python train.py --vocab_size=40 --encoder_norm_position="post" --fusion="cross_attention" --decoder_norm="layernorm" --decoder_head_dim=32 --decoder_bias="all" --init="torch_default" --learning_rate=0.0021 --shampoo_beta=0.99 --precondition_frequency=50 --max_precond_dim=1536
Rows from block 11 of the image encoder of a small image captioner, named by matrix and row number. Rows with one number belong to one neuron. Each number is 128 + 32 x the weight over its row's rms, rounded and kept within 0 to 255. All counts start at 0. Numbers have three digits each.
After each neuron's rows are labels from the 100 images, of 14848, where the neuron reaches its highest value: "top examples" is what is common among them. Only what is clearly more common there than usual is listed. The data: patchworks of several textures. In brackets: how many of the 100.
# fc1: MLP up (encoder.blocks.11.mlp.fc1.weight, 320x160), inputs 80-159
# fc2: MLP down (encoder.blocks.11.mlp.fc2.weight, 160x320, transposed), outputs 80-159

fc1.251:125124147061145159135121146133139122176087121172088107128139075129093127116147147121128086138101067083065120120165162117139184166143142124112159176105154155207080096125094158119173197129105162146073176119154148106106117160145187135107139101
fc2.251:159144112109126114117119079083130085176182156095169096077086186107122141104175081192128126099125116116162092054166090122117132128143161132110095158164119153150098127048147098100132052168116147097127093114096100125116155241134087166146127148
top examples: patches: two (63); diamond (43)

fc1.168:120165176089112100115148146110165175078090117138128147096197129053140115131082112148111124159162096088111141165194149137171133135139121135120134150188125105092067098109056132168127147150153136124145160090162149171173176116114094201129109182
fc2.168:153131140130162123064129132121089147122135137124218080125145153142136080132108137139123110110134093153152101133167092094147225108110109134116078100146130160155199089098123134181115110114132137133124200110183099172139091133143047111156168120
top examples: woven (100); spotted (47); centre pattern: woven (31)

fc1.291:181140122179176119101130147120111111085092158136110116124186138099126111110156120073073145226126092110204100109082137112097175100154071136149131126139165069135153162100113129140115097136190130151075080080091135110141119092164124141117095159
fc2.291:058081095104098154108115178195115086164094099136159097121135090143166117149077106196138124047113118183106185140104110113086085109131165110130117144137108093121141128097106128143176197144147155078089143153167073172084147089132143138106114110
top examples: rays (69); spiral (43); speckled (43); centre pattern: rays (33)

fc1.212:169127145106083167110100114109119130128092167088143160194142140117119091165123116162096109129137148161117117143107133112143137097155098140138124133154063122169167152141115143137214141144113121157189084099098118171084199158150128098124125164
fc2.212:080086145141143098106130120156111131108096109154101050102126072111108192112087129092108133158070147069106138110089143131118110184135133106108099083137170164122090081154174110111063165149105153071094111105083093050095108089192132140136133096
top examples: patches: two (56); spiral (40); rays (38); rings (29)

fc1.191:143094209135082104242122119106159081091117089142113124123172143098142156061093101146163168120118138061137109142159110145077196166140114107062173127142132085120170106142130142132120159081112135102126134149119101165223192146150060139100120162
fc2.191:168103101108142201104113131097128167180178118105137089099190131086145125172095125111125121115101133098109133099148140093137075179154142148164145142110209101134129135111137037115089144159142152120096167120138151117096073089080183101139110130
top examples: veined (80); cloudy (33)

fc1.86:101107144171165094140082152109146160129150164155088131186149117091138123066063109132106114146134135136188145126096088059111144102142138156133169059161099152127180155093051143113146209084103072103128130154117152121117141140182136148136161141
fc2.86:143112083095103148113158096077094110097121159135118113132109213125136194180156122118069156147103103131110121089147146124127179142054116127142165169057105091126095115169154127134119107153186099170171105106100095145121182108119106137140173170
top examples: striped (90); grid (31); dotted (30); centre pattern: striped (27)

fc1.123:144131159148136132098137121063165191143141127121161201183156124080118108143125100159169125191129134173063100101184163081197108075160094132071177117196103081154111099120133060166126122129139161166158123145161116150109098076119182116117123119
fc2.123:076102120128141079164112157151140123121138155101101088111160108170132087158171114083155113161142162139187131123163130153129146132189116152133088130134077129125103149131111136085181107099094114105062108089120177156203100134119093092132069143
top examples: veined (76); crosshatched (34)

fc1.53:141106191136140143213090147100104113140162134098206198157205090169112095090113125115123088097115155158121109160164148096099108192132190110114092125079152141223136102135133155105103129179143094142107085186133153104096122186152136133145118107
fc2.53:092194065134148168119193100144130073133139095116084108070036121124099088135137131135130167185172113158156131128116109106133213085080123108131166095131138137187125151074121096114165157137120167140134154112101148124141087229151139144132117085
top examples: patches: two (59)

fc1.231:155077118103108127134145150157073139056080132131156104218108134138138132143103130157131155131118171110117178117162137122108171172089109088126125122093104097104159171088118161102077104125161067156135122143118133111126129170132144141091105139
fc2.231:095164125108135196140117146166173137143130113099113199121093126098133145143058101108112097081064118078135053084107143135166094110079166128114155134169081128128102139183125103074113111142142158100171089140099152139159174057175105139201164105
top examples: labyrinth (87); zigzag (28)

fc1.40:134155109130120109134132121129116100083104184132147117112215167127150134093115129143098113135147065134092106155140163155135189084112136110127141149244062113141123167195076173124102097117123143138103161102162135106148172159173131129127062159
fc2.40:110148128118112111149189089110137107145183118122141096107171103121134116120141155091114073139177114151093127113232150094075158057121090144081103130217123118122096095114141153126128144092096126086149235096141128128088130163123102140193093147
top examples: woven (100); centre pattern: woven (32)

fc1.68:163120118129169138149161087175105106165103230115106199160121193111113152089169090194165121157094166120192122143128171150117170130079132196120091104101125083138142135051123118155100106075124143122165128063170118124118104169112104117132120190
fc2.68:113188117118123114157132152169211143171207130097101182131101092111116133131114130197116114107163137157147158091157122141167166126169136129117107106187131101135138131215138098110100156129121133159093174159113134197207091145152123168090136126
top examples: spiral (71); patches: two (59); rings (35); centre pattern: spiral (31)

fc1.57:062098192154159124103168242126098121142144146112105135108127121104113162156098184108110087129165151187169108130089110156144149148136112132103095180123143121111128082148171166162151175172156130157113049161080100069107108121157133151108097165
fc2.57:208162106105058134151079096122108088104165130149133126165125121144143063186146094150143122115120113147135154119147148130097193166207176136175170129147177124135146116097092125184114157134162078122110148092175133176161107167124087150106184086
top examples: marbled (96); mosaic (43); centre pattern: marbled (35)

fc1.216:074129139138149127120130166156091115103206138104129122191133058132120146124130094100099144170120190142080093098160134182146117136131106155145124117090149105145139077155106130155131146132103158166139117186178165105115083111172194179100108185
fc2.216:155181095091114101072134077142167135145065113142124108048088130163074137105155155136120126132103064110136082129127127116149119116205185131116110156086137153150090211070094130130109172135166124123102147108102093086168169083096114135204124076
top examples: spotted (96); centre pattern: spotted (37)

fc1.124:148162142192118102113146112125157120127144165128147143124167085133135153055112109178111125094107130119134127194138135162157164122121131129109165112181138147111133187107136116178113108124068118116139183112056076157166182208135128091133151131
fc2.124:110131106053106129127154139136060195094167123166179118121158191140165165174116145140101108076113123106134155100172123162131146087136119145153136125152125115072092100090056118081111114135146132078141159171191102098134129068074105155170092118
top examples: woven (100); centre pattern: woven (34)

fc1.102:128095110135137114146131248135072141135101095122171101107073152159089184062122158150138149154158151126127101126086155098180116058117102131102146118118114142133055069118173134124165174169117140121150108102192111124172104142096119131090123128
fc2.102:129132160091155117070143069110164091187159102101118163121139095114147087165092169082096112120156120105125134100091115154136125189137128133093176077192110064099132143141110114113124101126122143121118142139095102131071119150161125101134121137
top examples: labyrinth (100); centre pattern: labyrinth (38)

fc1.228:140134204131135125100148110104126113158214116205114181109111109114107072085201105167120141139145142150129063130153128156102132121135120089158111106103133132177100218069132118115138209112088137134098147115084099120177154138146179131176144097
fc2.228:101097033144163085134176147175122148128077109113116090140150109132109175153098125146156125125108109127121143096092111124114125155067129166096092107188093134133138082151155114081125091134189091161165090153118166073095100142064079110145119144
top examples: wood (100); centre pattern: wood (30)

fc1.41:140082125099118156058119139106122138099096136126147089091129237121139096115084089148052100098148123158131064170124158155147116126126121142126163096087168105137088116106105125148134132117144126162100200060135110095139090114112113158122097172
fc2.41:149154117150098151181060061140071169176153112100091124151083139133118139147198103187155100131126170151200155185151118185123119149168069190187101138113103114128149098093119114078089117091102118148112136152123092118100138146141141108108160154
top examples: plaid (100); centre pattern: plaid (46)

fc1.269:096086096114137169121133117097167136101162162199116080129131108083121144106087098140173129138117194133096099140121094166087112157152130127107095130115142152148137160105098062171091224096165154138152132131141114147103131145135132138082117135
fc2.269:143094126114137111161088147195133096170062197066147148101116160130196107139156154162112116124163064181117115118102099159110138115144131157118163129154104111154119111171132131053207092140084158134103134161145170091116131129166132116174074149
top examples: marbled (63); triangles (35)

fc1.217:121151097154106162106168119119139057178161139113166156166130161110116123124118082134143121135105128160085127147083140108100090123149080102188106100096111093164147138133148138104117053111150134079057181182196115183111155113098136174147096129
fc2.217:082127136060104100078079149125130099176086100180085112080124121157109064091159208117121125124100178119139083087107153127088146077125157127098098165119142215119083100125127164091152161162104124133163093151086075017099135122130152134139161119
top examples: striped (85); centre pattern: striped (31); rings (29)

fc1.44:090155230145114119097111109090131112129091141120128144119116124118149076120099097154114170159109168116137132168124125164157102069216138151107132183125192126116196173087112100148089127154110111187105101113145121126172123082161162125103138115
fc2.44:179193113097211090117148137119124150139192085115140161120136142166183061170119088102149183103099155176161151162167119059141113142103087095120173122120186113157133052139140144137093103109144135081149137084113128126075151191115119112134113123
top examples: cloudy (99); camouflage (32)

fc1.81:121088098153151099076091205123160153115176121092092104157104127140134157076102153151093195124127131149124125085114108112150083168155048110177058133092144124171092182089106165174127153136125138157227102080145102107167090128129141111151091127
fc2.81:137173173142170115190125086195100131121070103143125148121138130161160099105140063130119032134105082105152120136076186123107157138171183100084170134138110144100140072161191082083134102093135127083066113142113086128116138068150108087154150157
top examples: wood (80); spotted (37); marbled (35)

fc1.45:129120123130161181173104136103154172166150122100158153129187127153071098096093105077086153117118145158109149145106137132157158127156157160103108173115102145219139151141158149129148127169110102165100179137137119107158148232139163180107146143
fc2.45:123152125134097128104134087112111042108131190126122120117044124093144130105136138152175110099152115160136100133141080124134150142111043109115148093118130147197146103131137125080156097084152092135085118114079158075120164249111077089110074124
top examples: patches: two (68)

fc1.265:113124095144037189106094160126139156110154169125149161100168091101139178120116170105166147093122126121119166174137113133108052135231070114154122124131108170174108129051078202123061193181147149178120108197130126118173129149111109081157216149
fc2.265:125171153087089110104103113147080119129161151083142154140139163119122136155085107125170080149117130180094093110095088130096137171110121161152100115167119111123094089115118124177150103114134121107141062094143146150127149154145197078137127106
top examples: wood (76); speckled (71); honeycomb (40); centre pattern: speckled (29)

fc1.242:131181091148170166099096062139145143171153156129133168184118149106189106165094122133094116128114170114145062138092140136162153130163113172165198116156139057126117118145043125131095135162156122146108096136166136110114086090148148152138177183
fc2.242:127100174096105113148126142152107139157151107122131095138142127129084156134175101124113115189147069107091166091134162180151101096103144095159086089141129156118164108147187131162104129075093139133090151155054099125126118165128092149036078120
top examples: plaid (100); centre pattern: plaid (38)

fc1.87:104106150103106159128147093132138175073076125153102149068123149117109162162176060119059114107123099117159101164078135181161140167141133189141104113085145082114137169158174092167142149134167140136073142144131109133145054159214077145109200108
fc2.87:134135176175131124149126166095099112105165173123129117115136121107206083111130082116116099134166156160088176130160099154047118141103190115142094149119136161164122147055143038119183184117171170109151145121153128138089105136096104092076122118
top examples: veined (67); rays (37); spiral (29)

fc1.221:139124166163146101201098204129111162127136131116094129107162098168101094135096088121156115131168128103087144181087137120201124124140210139091157111105136125104072174129138126128169138171130128124163060152143106143136122121111193131088094171
fc2.221:145106075087140121139162130135102115069116144074110158112070139142155174214159169125135143155119157143137140111139209166087128120103126123132086113148114129138167093165102074153157107119077147113124167152065144151105057158128076142181129166
top examples: diamond (80); crosshatched (56); woven (44); plaid (30)

fc1.100:117122071121142112075082128148165149198091111068127174148173086103161161117140114129047125124136114032102186129123196113133065112117197138147143088102113120130140093124164114164148149186167161131182122085134095113135114131143172113116174161
fc2.100:165071136118156083150139139065093076141097121130109125152134135143132160126190150176125155055066112119115175136135056108125109121152148164113146114125090174122079179102104163139108101090126114105122128131133120164118095126095167152137091151
top examples: diamond (100); grid (44); spotted (35); centre pattern: diamond (32)

fc1.31:149152155094125159160151140144119223154117088166080077146146140182091159146117136129141121116156155130153135113102128103130156121165145176039113129096167131175149119139114138151158171109113133163154169150189148102145090204162118151129138139
fc2.31:133121123097124119121128160140135037163124163124172166098112135118215133123114150127164138152114147136113101146169149152153118120107159125165149142112107115204090126123121184117104107150125104120112147158139101198155125255163105114173101128
top examples: patches: two (67)

fc1.177:157107175074139134162075086173173137092077144153153124131098105171134121116157055114074123106073082125159148111122159118166146166145127166132081156146135114150145166114121095150172173064104073104152097097141070120147104118206142082126138139
fc2.177:157161094137145110164158148143111162147172103097129136137158130113118185123082223152155104152135162093139185144116093147101101146180148096132188136127094152161078125158162164100091129155072129123108126189092086102161089146092140101173155134
top examples: plaid (92); centre pattern: plaid (39)

fc1.236:108124165167132136090180125125149095143118150168068130127178163159051127119144095141187096093103140108178126170142158159132174075090135134145104068139152147105103157190099128122114154132161103114098091103113136134097095164113163155105128106
fc2.236:164116097125110132131106123107129103129117160103194169155080122099128103169152190142112194111139129091136105149030125127183091198173129172099154133124176076137141079106089083194133066046141156153153132128175119161112163125116061123174129150
top examples: wood (54); centre pattern: wood (25)

fc1.308:173062126151106101120143108117097097152120089160148155185115188105154076048124126162098094132090134101107133109152120132067103120112125144100172117131089170170118124105092147128114122186152155101087115102140109102122156083114128169185138110
fc2.308:096100137111173111120153097172086184173102073130116092096172089102149133170130124068089124157120133113123153114102136148140165119122060070191103113156132142105113137127158093097162183132118149168178167132136114177133164113174108120118145129
top examples: striped (77); honeycomb (34); camouflage (32)

fc1.171:075111118130075101074143176125183113088128115132066155114088093133104159121091082146135155126168079136190143148080169081120155123102166115108148107133138086095101143114106090135122150100198115128109113145145083083122175108150157162183144132
fc2.171:203171122132177154151078127112149131182160109155101117122165082100131092104153100104139083147167146107141124118150131160068118136136180111110140109142206122150190113096142111135125104120112136183155093113128146146071111047060120065197094062
top examples: wavy (100); plaid (45); centre pattern: wavy (34)

fc1.18:126152142148067154125158101084121164121158127155113133084138133138104156065139136172132137169118131152090134146096160131106092110115091139128091066138111203159124117183108123166127161154089110154159122107160158119143122133137142178082098121
fc2.18:135141128092102202086116155127131117242171121128109133086206099111124108183142151122134149186075162115157153127134174133099095095137100171115109108126110201132129093166086128139154119111102160186103173121144171190133075105107131192156137057
top examples: plaid (100); patches: five (53); grid (29); centre pattern: plaid (25)

fc1.109:169153119210120139117099052091129148128170196134148107115131168126142164148124184125102089122135142096168143093125149202155119127171181134155099192141104107098128222146090148128163187108143193072124105107128169125143108123116147128118119154
fc2.109:169176088126101110159109171174095140105135135056210114121185072143123141062136092135134187131147130134090135125091075115063123096123171101143145208096114141131123099163134122092080095107138095136086092171135178118113127078151181095077168125
top examples: veined (91)

fc1.88:173061173173164134168095144132151138113204088157156060180155197109155108142128076195083143079094198188188146149138106055116092120142143120149165127092155163169142153147122063108146159141152086166068131141107086122156081107145113109116098095
fc2.88:111184087117120126155183083177144167152103118096123175069053114094137161163102122080177115140131087067097153150151168170145201103163097080086142072084126130068164090127154148159143073107181122152213153104134140127093124106072105105098133128
top examples: spiral (54); checkered (51); diamond (38); rings (34)

fc1.229:131111150117173152154115123083133108044160153116089093115065180106140132133062108124125078189134151189118149108115128112151087120133171180152170151111144166097154123087097093106192215110158111145115069143082161101113172124114092139145090115
fc2.229:088141094159113064092109122138146150073132143172152128101155154159110152145185166092124121112148087080185111132159141141152081121125144072065102115109139084116100184119187119121132131149201158168148126144173117113119152083155181132183105187
top examples: wavy (100); cracked (27); centre pattern: wavy (25)

fc1.91:166112149173130078157158091072091167129164111139128140170198129090165125121086124128166132119127122107116149159097121140128138172152117150148153096176114136141054121132133121134098071186116109167172206175129076137071191134109136148172145148
fc2.91:115156094157170143117179117132086145156106122094100102112123115149152156100130134120152179142119081149107070138185105120137159123132152131137119143099144127104143142139151186111163160060148181142091165165115124121106094171156137176108156163
top examples: woven (91); speckled (31)

fc1.74:153149154188148112133145165107089126099083126125125124126118236122152139177105136161161139138127128172147100105137101121152118155140084105115179158103128139129131133147164187185096176101105138153146125092131149099155128112160087141097087155
fc2.74:160151151156133109107124140082136135115179148106075115138106075131144149145141154077102112076073102072084166161163156143099158109139135119116131091135135106141143081111097086145154103126110155114176135158107132133074130121205146089108127128
top examples: diamond (56); cloudy (47); grid (42)

fc1.93:155073086165061135139110132176102088100121142146146093120169152105089132121173134089116119206120088119128177156106169169150162177098060147169172129119137133094121145138143069174187162100104144073166129151082185176140107157116150120070105114
fc2.93:133112106167110105186157117175087133165151136139142122099153111107082186116148086099136118179165096124148164089073096121084114110136147089141122145181105198127172092149088132162154107100096162118173106079129155123108109081139093238092200130
top examples: plaid (99); patches: five (53); brick (49); speckled (30)

fc1.211:171102171160085096113127136152174160104105097151186131126134097143172113132094132196099073186146149094093157112120126115107067151146211132103137147109093070090129147132117211129143178173149140157148118106079176095108108112145169112083084131
fc2.211:200132129090152145126107143099105142172142138123092096132115117119180142105113135093131115089141189136103107102138129114170165081139175120185119211161095122106117107168110157138114158082125153150097131199113171085093085093147101144139102126
top examples: veined (100); centre pattern: veined (36)

fc1.311:138121159165066104096117106107087107144100129112130147088109169121142112104128140158164099135101150081158057107115190145144122077155150091130141105173229053117123178140055110138143144137082131049163048124147115201130143132155119187098102141
fc2.311:108093125116154188094131136062122112145128140121071100117121105149066129084112084107081135169104080131114129137125084115129117169074103138177166134106094145130159111114181055105055134108128139132098151113111137039107168151140097099123124104
top examples: cloudy (36); woven (34); striped (27)

fc1.5:140122098125091158110138108194142209096158090202127113103190137055114195060125150121102112145128140139104115142165154110146150116130125173150137156124112175109122087131074149103102147185160166114137153125127118127131066179113116104113157122
fc2.5:103124136156072129126134157065087067147088151070158115152161143153182139175105137140117174044143175103089195147110150170126071135086189068095148157147149092161159090086132140122129112122103134113138125142114151148154139080134119163099148168
top examples: striped (61); labyrinth (42); plain (31)

fc1.206:193109070133162100127158152145185135162158145206173125072139148123174164104131104107109145156158125115085105169106111150131167110112112168118097115170113192138151162135080107152166154175112067104135200095155125057129195149103112130106101141
fc2.206:099130168086156083158168105104110069123098108144136166127122146074181090142087170121120127085137092156122113149200094165146154164104149088107128072215131180139128210151110105183128095094163123110102180107145088079096144140113131169184095098
top examples: woven (100)

fc1.97:092117148172124090116105127141207127111135131166097133187210102148136163180075170185103052102126117094118107157160151209126091104153116092129131114117122149113125107160119095140121223159062153134115106110117160102063134107168133099128120166
fc2.97:090094111167159147133140125100107137146132095100140112105119178113158128159128186170205139114120117155152128119171112117061161141095102226136121120104092186109180180098094124110115143078148232162132122160071132131143125147088094152157117161
top examples: labyrinth (100)

fc1.173:102106145144123130056124105182135093114108175107155097161099144150119165176138102170113110102144213143145142103154130155140127094157135138148101151144109116114083135176143113166152151124105129167170155097102096083068088130124110114138195119
fc2.173:192096119108135090134129110133147110164093126127118089161117148164143089138151188071104165145118080102138074138146128156110095108144127142157097137094114148159158131167116100123133156136070127078073098167140164134089228100157104089175154131
top examples: rays (43); spiral (36); rings (35)

fc1.72:131106164113116135110072121073121137106174128103171120162078137119171134125117106144147125087120120108120161125123084165090115066159184152086125128156149149185154163134161117087116160154095119140063097128097105128150116196156162125120104127
fc2.72:131135110128115183127148109133134104168130125124069090061092071140161056146134097126141082152139091157107104103141109121108115085135083082086140097149121111221124062140096099133186147165186163169154141078163118110143103184168129114124063127
top examples: patches: two (70)

fc1.300:100082140100125096121135169101117179091165138089160081097124205123161145158139155141194139165159119121165139099107141069118082100161131155136155166107184096118174183122069105150090181119173159110114137112129102121105123125162093144113149147
fc2.300:119189163157134103104140139114128091136074171109145099109148097124117133140152100117101088129134099139138123093126115187165211167089065114099121060159105084100097059187095155095123100134152155107137093156140102113122119146182181149137142156
top examples: camouflage (100); cracked (32); centre pattern: camouflage (31)

fc1.131:205122084120108123167173132123135142149160134105123168145161087110122175092120108157103124127108122084131188126160162112190096107130172143086119100087147128095099109116101090166152126141122122108174177096110118159051145139107122176109116153
fc2.131:108120129109144162134118084084135097162067112126144161131095129108136104091124097166147127150164069197103169095117156145083109109075171097173122158173126129139113104086177082124181090153123187081118120182120101140079182085130103104165127089
top examples: spiral (70); plain (34); scaly (28); labyrinth (27)

fc1.130:101176135144157080138075084093109127148136116152201098206148136128122120145080084037134152175153119101141119113092125080089109189114123152091103119148159126149148146107139087112127084103186075152115109126128152116125157126184117139113104145
fc2.130:138073109080196132169104156157128106173112127127098153055142103103175118082124134174123099139083165097096111138101129141175124083103117129140122140055104122104160078107130149104151180139085145136097143102104117153052120168145124115133130088
top examples: spiral (79); rays (32); centre pattern: spiral (26)

fc1.149:136089173120138120064119156145140153121095151103144196170152130151071129116146105167151064163084127087138053179056068136092139118140103185143078155164137129067122100184130151130100125114176117092109102083151136122187109108125155099111078114
fc2.149:129141081166091117136098164122128166151110133129132092130191115097124113080078131151128182145092117124146177082155146142115161147184141106182113148112110147112058120063176130096114135134165123150159116139081141077121099127118131113075116117
top examples: furry (100); centre pattern: furry (44)

fc1.299:118063139099094145143126132131122134138122115185083148096081215147121100146168166143124082204173106168110089133089141116125163133131093109114106140117127172091134118088136107165174199165123120156130095232168177102131099069145137136096132145
fc2.299:139106085124098189094084130119151063158108153100168140165216098150190091074099148115106166136126111109129101124144153153122183057112153128079175087129113143106124077142125157116060113078102112079142136159124111194144155155132161169080152110
top examples: marbled (74); cracked (66); centre pattern: marbled (27)

fc1.47:110136123104116167154083167131184186093121124067146118152142145146142139088123141134099137119130159064080144150142092144151093130143181119121112189159138100105083212176076123110089082086144124164099107189179166076120158110118155135084113131
fc2.47:078118084166138090114160132102153067090140153172134113093144162110077109111173129118172126099182137121121187098165157089146102129104108098138152186166109142165125110125091073142143116145111148152094135088122118107132101128101143107161130124
top examples: veined (96); centre pattern: veined (27)

fc1.32:133212146157121192062097150101112133065086134159164107049105076110146127134111163082130132124106175065091164120145100118137116105134125205150153144155176143109162079208129065120122141232189167112192074149127116140070100101138070090124111178
fc2.32:097135145082115088103136135107135129145105129114070066085131138147070139082137087092138160106090118141119098135148090132071145148068103135108173140103157103153161154103122159167115119111174098117134105124101088127244159077227118086143123074
top examples: cloudy (68); striped (64); rings (36)

fc1.210:088103123104156105089159155149130128122134178082160119163134101079127169136129118077092120131121165148068151107111151173201108160173142139162137145091118162136157085212121118141163184096138115153168190179127129027084152117141189114151182127
fc2.210:140165110154072169143091095110161125165097166233095105123201122079120159086120147121117159109191101097085094176128111089053178080086076133205143104084115109115129137109122113143072166151139122126100179139104170132174108102181069105050105129
top examples: striped (72); checkered (44)

fc1.17:150062106127111157129168159165113129099137155159140093130151155141140115119098184171168142087133102213088157142136195095105149128128140130137186121066164133088105156198098186173129147138199111135181139084097137159180099141069146067131137140
fc2.17:098151176115178151135100119113193112170121106156144154072094155087149135144168092139086071122110159101059153141141111173131129138122085109190079139136154108177178067077124158106149125177089145115158121148094125144114101136100160137138143102
top examples: diamond (88); rays (39); centre pattern: diamond (25)

fc1.222:118120115095094034183144123096116142110170082122088112133110101111086126065134060133116110140111152125129168153134150165129200113131114141138108074141168053086138071143152116155127116125140126155158061109187111094110074118173134153138137143
fc2.222:170112154097147166071177084114166113110049108146145115148130087129147126137081175173122106122084131095112120078190097137121141151115199149166110132114178150167122111115144129128124113109066171070115093140146139120167187132170140080169065150
top examples: labyrinth (68); veined (56); dotted (55); centre pattern: labyrinth (30)

fc1.230:113120135092107096210121135098098122063116093170100114117071108098093165118170063101092130177108186097198157097156167161102130127200082162076112115130099123157094102078135075093145122162157125146169180147131079137127121149127072126077118181
fc2.230:164129215129164173137172071106133175143138164101165166154146133117136126071117127138142105122120155124112161149151084152093143114110198158189130117101096102105120107127113115104133171114124142081114048146105160076119125091140144148137129104
top examples: veined (92); diamond (34); centre pattern: veined (28)

fc1.153:176107133065103103144105137079149079106154019129143136094203138156113143125147131080144135073142114129075145088152162144190153125143107133107141110139156133115153110148169139138161165134170134147102128105111193181115118106155071117098152139
fc2.153:107100132137115135067118129084147121097131151086115167104132110090082090132101127226130130153132072126152103140116100122113114111161166134137116111125099081118096157110119043158083185082126130140099143099121105141139168136156129120157158147
top examples: spiral (84); centre pattern: spiral (29)

fc1.36:153126109134137185165174118171132140154135255120160135135158141102129169114171127207086126125108177109123126109090085137087107151147117134139121116142166096123131158124100134135074101084086118131211074110150081193159155167131103133086095169
fc2.36:134174107156180129139113130105150122120111081063088190121084172172089123141115127163091148155126063144142153134148177173149147134127105189093112188116115147138134184192162086119113147113114119101060198121127163107115047112101143105120118112
top examples: spiral (74); patches: two (69); centre pattern: spiral (39); rings (37)

fc1.169:119114141197125128176133149094172136125079176117122112130150114083134138119127067143090124124139119090131145139148141119182097115160083113118125131091165131245147112135108171114150092154113077153067104131155131075157124255139140070152140144
fc2.169:118163102098088146155087077130092091155139138122084104080075127123135048107141101132115109114099141115125085108102116108108151115084133131108114099110088129219112102088142132144130084104123187100099163146076081129123157224143090123162135125
top examples: patches: two (75)

fc1.307:141135097159148099085118157093108140118080193127146081136134140195088188144122175160121179177114113076177096100122095135126137175106168132149105082145148161080120092140154097088150110133128125058084112060099162098154111126174102110149078136
fc2.307:114070163115117119161092137180128077106090089119108118066114112064082153114125122135119131101120159077097139109141089086163112164129130122149115114090122104132121121215050108163123125093107102121103090163122085117142102117139119117109210090
top examples: camouflage (90); grid (49)

fc1.298:086111214134094056159092075140113153135173157139081139125177093151150108117148148109145096171126118142180127121069091164142140169156095147124106118166097124143118072137128165165141176101146071179125131163119119104115093197134086075072137167
fc2.298:157141044105129207076099147076127125109103102129176140114107180109119145177086095080100156078071102149122164113157182099140079124112214129171081098113132149223118094134125068076110092096099174135127120133089092120120126124104126156111112113
top examples: marbled (36); diamond (35); labyrinth (27)

fc1.133:147123136125161144073146169154129157092143096118130134148144172125191133168151162125106122120110113088191164131107082146119142070088075174110176052067085090107162145129072141166158143179077155155120083153192151109133082094083127151200130169
fc2.133:150193126078131104108108169121122143182139157132129106148076108165034124136123130103118119073153133120124148106118124147144129158162149070107097171139178146190103136117228124122115136115138080088122145196122151169084145090122148078086061106
top examples: furry (99); centre pattern: furry (44)

fc1.51:149121134129067106095110122103095115148153100151125139157106173171092130125127142182132135102109148126174136114122100104141122142121085120128167091116111096165100132125098054095127148165106167083135115110157103173074206161062077193116046119
fc2.51:131121138142114108111131131123115126120158137111133110111146150144176011163111109061152082126092150160091130124152108127127116133105119112164130113142119159110171099156175190125129190144134175156054105098103154082112070168134146119131123113
top examples: striped (67); rings (30); centre pattern: striped (29); rays (28)

fc1.227:142086184120110123071096134147098137109112188118138112102127146147081200087118050081138140135118177142121168041142114104134170128071150076128170083136106157132111161097056140078100145124180099140073133125167159081126137166172134106149143120
fc2.227:119159177088192146136147129077124065159103070098111151178136202124073117144140164090126126135092077110163033142127167135155108179143110132128140117176174158122175118168125175152142108163073113130125109117106108145107120132126098156164069156
top examples: wood (65); cloudy (39)